A small masked spectrogram model, trained from scratch.
Training: soap at rate 0.0021, 16100 steps, batches of 128.
Data: trained on babble in 24 made-up languages, each with its own sounds, syllables and stress or tones, from a formant synthesiser, 52.8 epochs.
Rows from block 8, named by matrix and row number. Rows with one number belong to one channel. Each number is 128 + 24 x the weight over its row's rms, rounded and kept within 0 to 255. All counts start at 0. Numbers have three digits each. After the name is the row's rms in percent of the matrix's.
# convs0: first 3x3 conv (model.blocks.8.convs.0.weight, 80x80x3x3), inputs 40-59, a 3x3 kernel for each
# convs1: second 3x3 conv (model.blocks.8.convs.1.weight, 80x80x3x3, transposed), outputs 40-59, a 3x3 kernel for each
convs0.45 098:152155163118109183122122079095152161127128100095110142160150145145152113123128146102125130148122132117153102148113143161089125107126105142137146088127144135121108135156097163114113141179131108179147155181098178137110151170097141108118151093124115128097091109125178150078143107157151126092121118108146186157130118162131176069134107145153136137111114135128142111147118100132122114117128167121122138109114117125097164129148127140136120126149129104154167128122139144163140139139156106165119127094085157143099130161114152132135118120131125178118
convs1.45 097:147084103069112168100166086114147159138131122139152120136121151080129101124159120120136121123112143080100109123080151130136144133121166135148117102109179121124118112117131134103110140153089117091145152124128104125147094127116157100124144107123155134111115136161131147136106097120140125100125140142112135136114073148123080096092127136149135125127134180098151123159128112130189139155131122129110130123119132151148168125119139125153135134133142135146147126174134131127155097095077092096122145114132136139128112143125141093065110114136177148121
convs0.46 107:130107112142053141145175145125115129127105161120157116132094143079120147177176075120061128145126105109120126120131132133127100115177141165093155101117144095171150165105123128154120164143114115109132109136105142165174133107138114119164151118147105121137104140117139114127079107129105128116104146152140151092102140119111099141120167120135151117084121135106127123126128106127203118152127123124104175135035156126139112130187107129145106100129119134141115111150131125120106123152147084154165101166114118123091142093132119081178107172164124123119
convs1.46 106:130183129130168137140230126126148124149122132132128140149134121111115164140162114121140118140145139137255143133125112111138123128150154189174109093166140103108096127117114138118084128128159104107089131185144143176168108164138141126139120149121137088162111118121099145140101104107136133153117142164095148123141141166147133149108117117126130140122175145143122118119140145134123148121106109102115139116073106125117130136100100123131159122137127144116117115139129071136182132118150137132171135155156134144103121145139160119145099158137129170159
convs0.47 102:123150142121173109125186135125110120126105146123064118116082096107139119146086125158116115150145121105165112129142118112167108164193097122093105139133148134189175143173127123116124134093114107130074136152114150139139161161166144099093134139153111134114104124097140120162140163107132098129113111130137162154147106130157106145169124102118130112123130098122130115130112116123105107125124135115160112122096130149000149111157098134255144140162121149121125080132122122137130162127127093098102128098148132105118117130123147161092148136133120169117
convs1.47 104:154125146134098154134100106119127161131145129126096123162108107128098100126124165138117137103159143132130120153037117120067126168142141088094118127145130145173154129162190115123133126122105116092123103131097118172163129112137169154083130201123136168167137116099130120139120100147158130138125115146117113111136113106125158118141093153138114129131132115105096086148124125108136129154160150171108118115112123088055123134087128084228123165117128132156123114121151129162115122130106112081128119125129120164111158134106126143125138110110119066124
convs0.48 104:161085143113127148096139132143112198146120129142108143114097128084136132132108147076112127170165159102111138115076122129150124130168138125166141091120198114125110135130118123145130118163100116120138112115113122137094134168120150153097139137130129107123116118141140098113091070136116167129127104147141116109123117112147112119147141122092141174140105119164087144124119119110124111123135123130078123092088145117058107152151119135163092131135131149136123123153103123133097134174161156088149109098129086118145105129098100104142125133105147143111
convs1.48 098:122167114080152151136120092100151155110174120131146120106146174120156148109119142136158084118163102132170178095084109126119107105154155180161092062159117098064113145136140131131116133161119118119121100164137114180185124143103118102145127091128141142139110135114124130148093142126139140146106144169088136133129140130125161128108121111139128139142149138125101145140100143124148135129133145118160092136127136167088100128098118131195103136120125108130110128143124112160142149130121196153164108148132130129104131176115152128123134107129147135158
convs0.49 091:128138121103129145128114104137152141120159129109122123077085068168131129128159131191138152105116128146144178122131161127139116156153136088096184163145084113110093095146122110112130145158115123142136148111129139161156109121128158156125108088090101143112111141153128118128152119123101122131134141138118095124141145156130108104136123154145128157156121136153137148100122078126121112104085103111131124140122142146118147117128118109116107095110106139132132111125109117150156103109093097099118151125122105130144125119108059090141170142122137141126
convs1.49 123:106150128119133144110127102132159141157113142153135142091189173165161115093097115141144185132130128153135113127137109092112123124157095134165131227114091026137214128134146113122123108148151191160177126168144156123150096112120130140099136149131136120125109140119122129184108130138128128124139101117145124142138175131112157111120137144167122138163124143136168137162137148116122137144148134131129135148138096114146124128121130158135142111115117139117140160137156104106130098096051152121173128128116123125142109131130148136116164132092084147184
convs0.50 110:133123191092171171123130113113067142132096109132153132150142069124111126134087133128194092151157139149113180131146159165137130088101148115149118156139124095128144116128145141131133125148107148073146142135101139151119133150151097118132112134151120127094119120101113131137141139148111123132089154157155124112130116098094086135115107120142157121130129115120178107137129112106085144155121123113120146130094109135107137133146099134134182111089122160114136139158134131127169146150122111136123135123135128127114119110122095124113139107118100135142
convs1.50 094:123146150121119157111143138039131123143145123179156125160140099126152167174137117142207121101160096136094149110187128168127146130147119094142150125118092125120143102141113133142115135114138090117114138144106095165111106113118142120128153170117125148116136113123092087123137162158140131126103107113157178112143134139130171092129093133118102106155104110114131133127149120098118118106113109132114132103133114122147114135134145128134138172100154135129102131104121134141121145124126132157152125131104121115135149114161079086134124120112132134137
convs0.51 095:143182147108139161156108109165131117131093123121153133135157142131143123137109166160099132111161148118113135113189180133127119121140115141127128149151179118126143121112127136131134103114157102152145115092155149141124111155095119138138103082175089075113115129120104153150141120128110120135135106125097123137101130092173156128118117121120146134123171136160120125122084161154131134104136158164143131180176093142162111147113102137110167113136111132153096111089125179145127141140189171154129148149146120130104112119146148114115132103138114094144
convs1.51 097:135139062098132138154124126115077127116101115173127102103139098107134136140120150122122107077145147145123101131117131162104106095076135131094131056069125134150136087087109155122130129135118132120132137102167100074111133153123109160125164117148104078155133158145140132136097135142128100148142105122133100082171152138113150133132084112137096122148144151148105133124125171108123112131073142129170111103151150083150127154143107134104157125114097153133123132099130160153129112100146148102087130084149144080126099115138102137096085171134134099112
convs0.52 102:163152072122151127156141122147136129126153138125133155150125114165106096121118138138111138124116142105107128161141112132138146126134119144116126109091172116132126124114135126132128161138137130119122163135120118117144159143130115111104103122123120107136129120109139078102135143111114125130145123146101129157138122127119114126109131107175117115125122162157116088151099051138111154137103155122118105118101109126138110105116149099134153077124173136139130101136129103144203158167104096128163103144110118127139147088114111124129117125104137127138
convs1.52 100:099123097119099146177129082118120134157122137113120078129164140104112079115125150154120149125115122119127124137107100142111163135095110143107152113178174184155120096138124121167126125123132137151117153145145142125104119133153115146120131132108167171104144146136158157164131152143131154128150114117122115134132144156121099179133106133122127141102132111130117115150138120116119129109139157167142124131133125133127145123140152151115112146101133112105167107128185103144167165113080105091183109109116132142129137118139123142130154136139153122148
convs0.53 100:129205108152124128136072077129111151116104103096193124124135137137122164138113135150167111092156119124131134143143149102152106115067136142136124112100137139139147144129127168133102143131152184156131112147133108058142142183134142132129127135121080103160132084123140121066116135121168115146166145091135134116111114132079094142144112146114136135094148142172120141135133110122142130146119100110094121146105131108248122140108130120053092068099124129098121194128145103107139169139129140181154086089149138154114149098117150104085133107124156166147
convs1.53 098:100185141165199145160083140116081130173193115106157101105112088093145143131073132138120132135141141134114174155165117099115126088081120106136110171163135132099123109107133106113141142124131137165140126148140148153123121141085116156113111052092141088124119093150096136165153090121122130157164123150159128161128124117140113121109112131130093136130105142143138125128141126141153128144129155114147153185097137137195105120153147090020096133114109138102130094134174137117143105129119134134165105128115116101100140143134117107114135154097134113151
convs0.54 092:120156142131115138148148133135160196139107075171136165127134161111132101146131136114143127108085112142137124194188161113132141148139141119132125139132075108138127111115143121140176145108117113137114136157149134135142132117128154122143114146116141140136127126148107129146126104135119108142099122136123154100155166159115126079123111162157103149071141114095164117138119110162104170128105104140114126148131137125109085106133130119105117126121108129123112120108120136065106149166166140141129140149108129148122103135100081141144095107108112085133
convs1.54 095:135125155124126159140129149134148157126132078074096157135081112157147088117121147131118168120098121104143103192124108137109099123102104119102160191168142137132121130131116113118147142161132081106135138140093121107133135124066133084148111136119107122109121152143155127143113103121123125108099150140179138131101102124137112120136168106139111102133127128161122117124125132103127111112108118142126102114126126120161147138130136136123120114171185163130126144144133130120131120130112152154150122118146116119139120125156104144120094122141074111124
convs0.55 104:101134126096113114132090119164061145125130110157108113121091151115133132111097135108133097143133150132115102188123123079150128076134164137166124136087114093130138117135093146127114157113121128122137146106123140134169157143133173133083180143121105148152141113144147106182119119128142109106154066134201092119158088109101183120127127139092134112073151145160150132114153183147151145109123142133125128128168129111114128168100137085142140114159169095111151122122120145104141148091117138118127105141104110123131144103133122128106132174123119132138
convs1.55 105:124154155153121143132098105176189118140135102124150091109130131117076131095145149104124097153124141117086163110123132089116141127109031128136122153155117104055123112117137122140138148123146108078103127114132135172120151176108153148109142175086087098123117122162081116154119095118134141128153119137117132090126174070152174099116121130119127128100160123120142126101116140141158156154108110127145133114117163094098096118118092101132095098132147128136145092114125161156097151149115106168105117126137112103155118127120124143166157104134162105169
convs0.56 105:163217120111128129145122153141105111142132092139094119103120130136141113146113159120140122118120123141118115137098111131103151112130151122155098129110138168140094120129144160123146126117101110116163129128136140131148130194129114160142138083081136098138122087127106124139140100128148143126130165130125046145112119141161108159137104132127150098155073126125106100145136107140125116120104144100111134148102117130000186121112147129221149134103147131134126118138114138119147148105114144155149148119138120127155126125132104107108097159127137146122
convs1.56 099:100159139171154144168130131141162150123139118146112143101148160121120090128120157120140141095124141110094133119099147094126161122138130144117097109125113150141117166128127112115139134162124116169096137164131113134142119142090149183148111108137099113131105142108157127127123125131116101109167163113125059079127128120114124136153133150111100124143125140123148147114112100133099124118120124124140167115152126201022130123107111167139113142110112126126137123116130123099125145150102071130109133153148105115126143116148154103114122117122151125125
convs0.57 088:100116087137110052137156200154157160098141142158129094125136139170157104147126102139158118128121129157149135137128147112141109120123116147125120169110089110156152136133144120111106135139158094101105107171155106127146119112103150130128131105088162128133109123138133111109123120115115111155137136125143135132154113201141109139112129127162101101140131134108128134108077069147159139123134102086094150108128092141101134123156128129133150126112102127078175100123134130092126078043069107099026152145121143141132149175134098124138110188155160162151
convs1.57 093:141145152083121098071131116117147131086129159120133136144141135121124057105138174127064172130127133119133120123066142133124112109143124145108171133130079132157089151125087118116108114119127075104103103128178095120161169139128130121129120162145138140124138171135141112114126118126114156123101122112105134117117168132106136128128150114151155121134111130122105128139125121141138132109135108152180126166127127133107144117131140147160137121127125088129175111124130156108071040075090117138111135123115116127100134159133127143130138107197118127129
convs0.58 096:124130147151133127132124108124101095107206152118135102092116102124122134129153139145123128129136157132153092148128093126124138113145140122150137108126120115102151111104114121163132084116151107114153102149163105120121141173124133128113177114136098096130113093106094139095121111146143071121116099133147144109119119116092113126078149122110172126145085141141116153108166134131099118172106124158120092079155112124150120132144156104135113116085125100128116142104135118120120149141145128144134149130137144114145163119126166159131095156143118145139
convs1.58 097:162153134145114135134139135181120120130192077122064166140136099150129179166107092119077123101149144152138093102104155102133117122156090144146162143184154135101131100148116102138117099087123132112131138103119115101103124127159118128151132115176088087106109096127122150142157133116106157094141159119108101115146134125128118152134166121132115140120168093117137145127148126104100125133109140148102109141093118137109141110127109101127116143130128133154148123123096124096155130138190155147161116138143126141150126112108137123104148089139163166159
convs0.59 084:128138099123109113145139153097123131130130089117121118158115144124114124131152164110096136157128134130131133093093126122105131134128117089135128103101080087107092115169207138140155143166119118148179123123134151136112134150126157136113166133115148145148150107165142132143123116166127128101170134147141141130149120122131140119129145160113103157144141122156174089146166149120132106147086138146122130184168090125132110076147135132141096119070154097113114125136123120162185114170210143134156143143144147119099116115130175151098145124097110136129
convs1.59 092:111140142159148154165144119125142124134176108106159132102114120091084125045077103112149132096119108144101127117112082135115116134114143157123137191106090157112096155128110166151161102154176146157125107127144164122096122150127159130147127102109169097154145172140119136149118133138138106140114163145153100105151112129118127144111139117122114094132119137136120109118120126115108095183185160145148168137187156094125108123118130101114129087089107119131111087138116088117145075113188048109161165180139202150123152153095136071133150136112145120154
convs0.60 110:103158093120113129129164161156132088096156125164105101126133133141113138139119145154110122140123128164136129120127112118137134136139121097153140148143103148150097144144126115120134152105130100155096160139099163141124126145140127115146111121116095127142113138115125117113111144149115143116124118155068235117088112142175071137099135132141162116095126118076129145105119123138125142143134092140143107126116120151123136149128142130151136171114139153137092113153125135216114113174133146121127141113103138108131117112139163133132127111092140119132
convs1.60 102:137127135137122143127154155162139111125077111170156126108155124151139142121142129129210078110131107158141141152176117109102116127098129132101129122126107114057092126123097134138102131142107135111120113134103151123141116120130108160103104083150096100104117090107119140164103131111143137097148133138135155116119135105111073116120135128116124116130139150101126108141115128129145128094103106157114100137114122137114131109142121123132125145098168133096141114123091166142121165122112128104117133135138118107120139114101104108108147121143127130115
convs0.61 103:154077109125085142136112129128101140124110101120116109104165157152159139123121144129148137139159131115174139088115140136131108133078153182094139103096150193138090123109114120183125130099124137101181089115133114135135141151107115082112130111113134096115124111134136084103167194142123165138153152113120176131138162148162157133131124115119153126128108124129192116145153113124127122137150138159104114143141124116148109088128152141130166147140130119138136131108141152123127125121054105178146143164112158111124125109106220133078106088146134106128
convs1.61 100:107113137119137143144141129127104132156213157133117154153118131084105117107080121140102130136104126119104131077139096148143132095118168168105070128148126126163090119135113139098123139136156142137139145155138092121140074117110129140152174101136135155113141145147129149114171152110126113160127136112128103111117114125120099129124142144098125119122099104149154134142134160149138117154139097140130097113113078115126108148117163144127136093118137144125141106122105076086127225152109123127124125122142147111144118108137120110107105140136180121040
convs0.62 103:122138146141147119128136156120097105142119129129138138127157112118106105116134098096103132151130126112125108155164132094106137102104105156145147129106112100108145104117135122133083128124115145132137125145140111146121105107132171099114140151160134147110145101073096120129121146146147142145118111153114177127131099146142169146143114169155141100120138135150191145165120114097082086149147115138142128131136141118234137163117142144039156074091121163152122151117188106106126171163139134148103095097111172136138146170140127140141136104116130084096
convs1.62 107:149118127142118142136151115136098138145125115118185128151118143134149146136138146181124180137162099088126128138164134120162142143088130122093151141154126127135135133170143171106101129121133172184172136138132109131133108112112124161094140081128131136166137149094143116096135139104138130149127093131117151128116145134154089129130128135147126109135117155137160136132151114136108138108148117129129143113128104122208098121128123150040150108094120138111120135148161127096142134080059116124169122111134112112121126152135149137101152130126121131138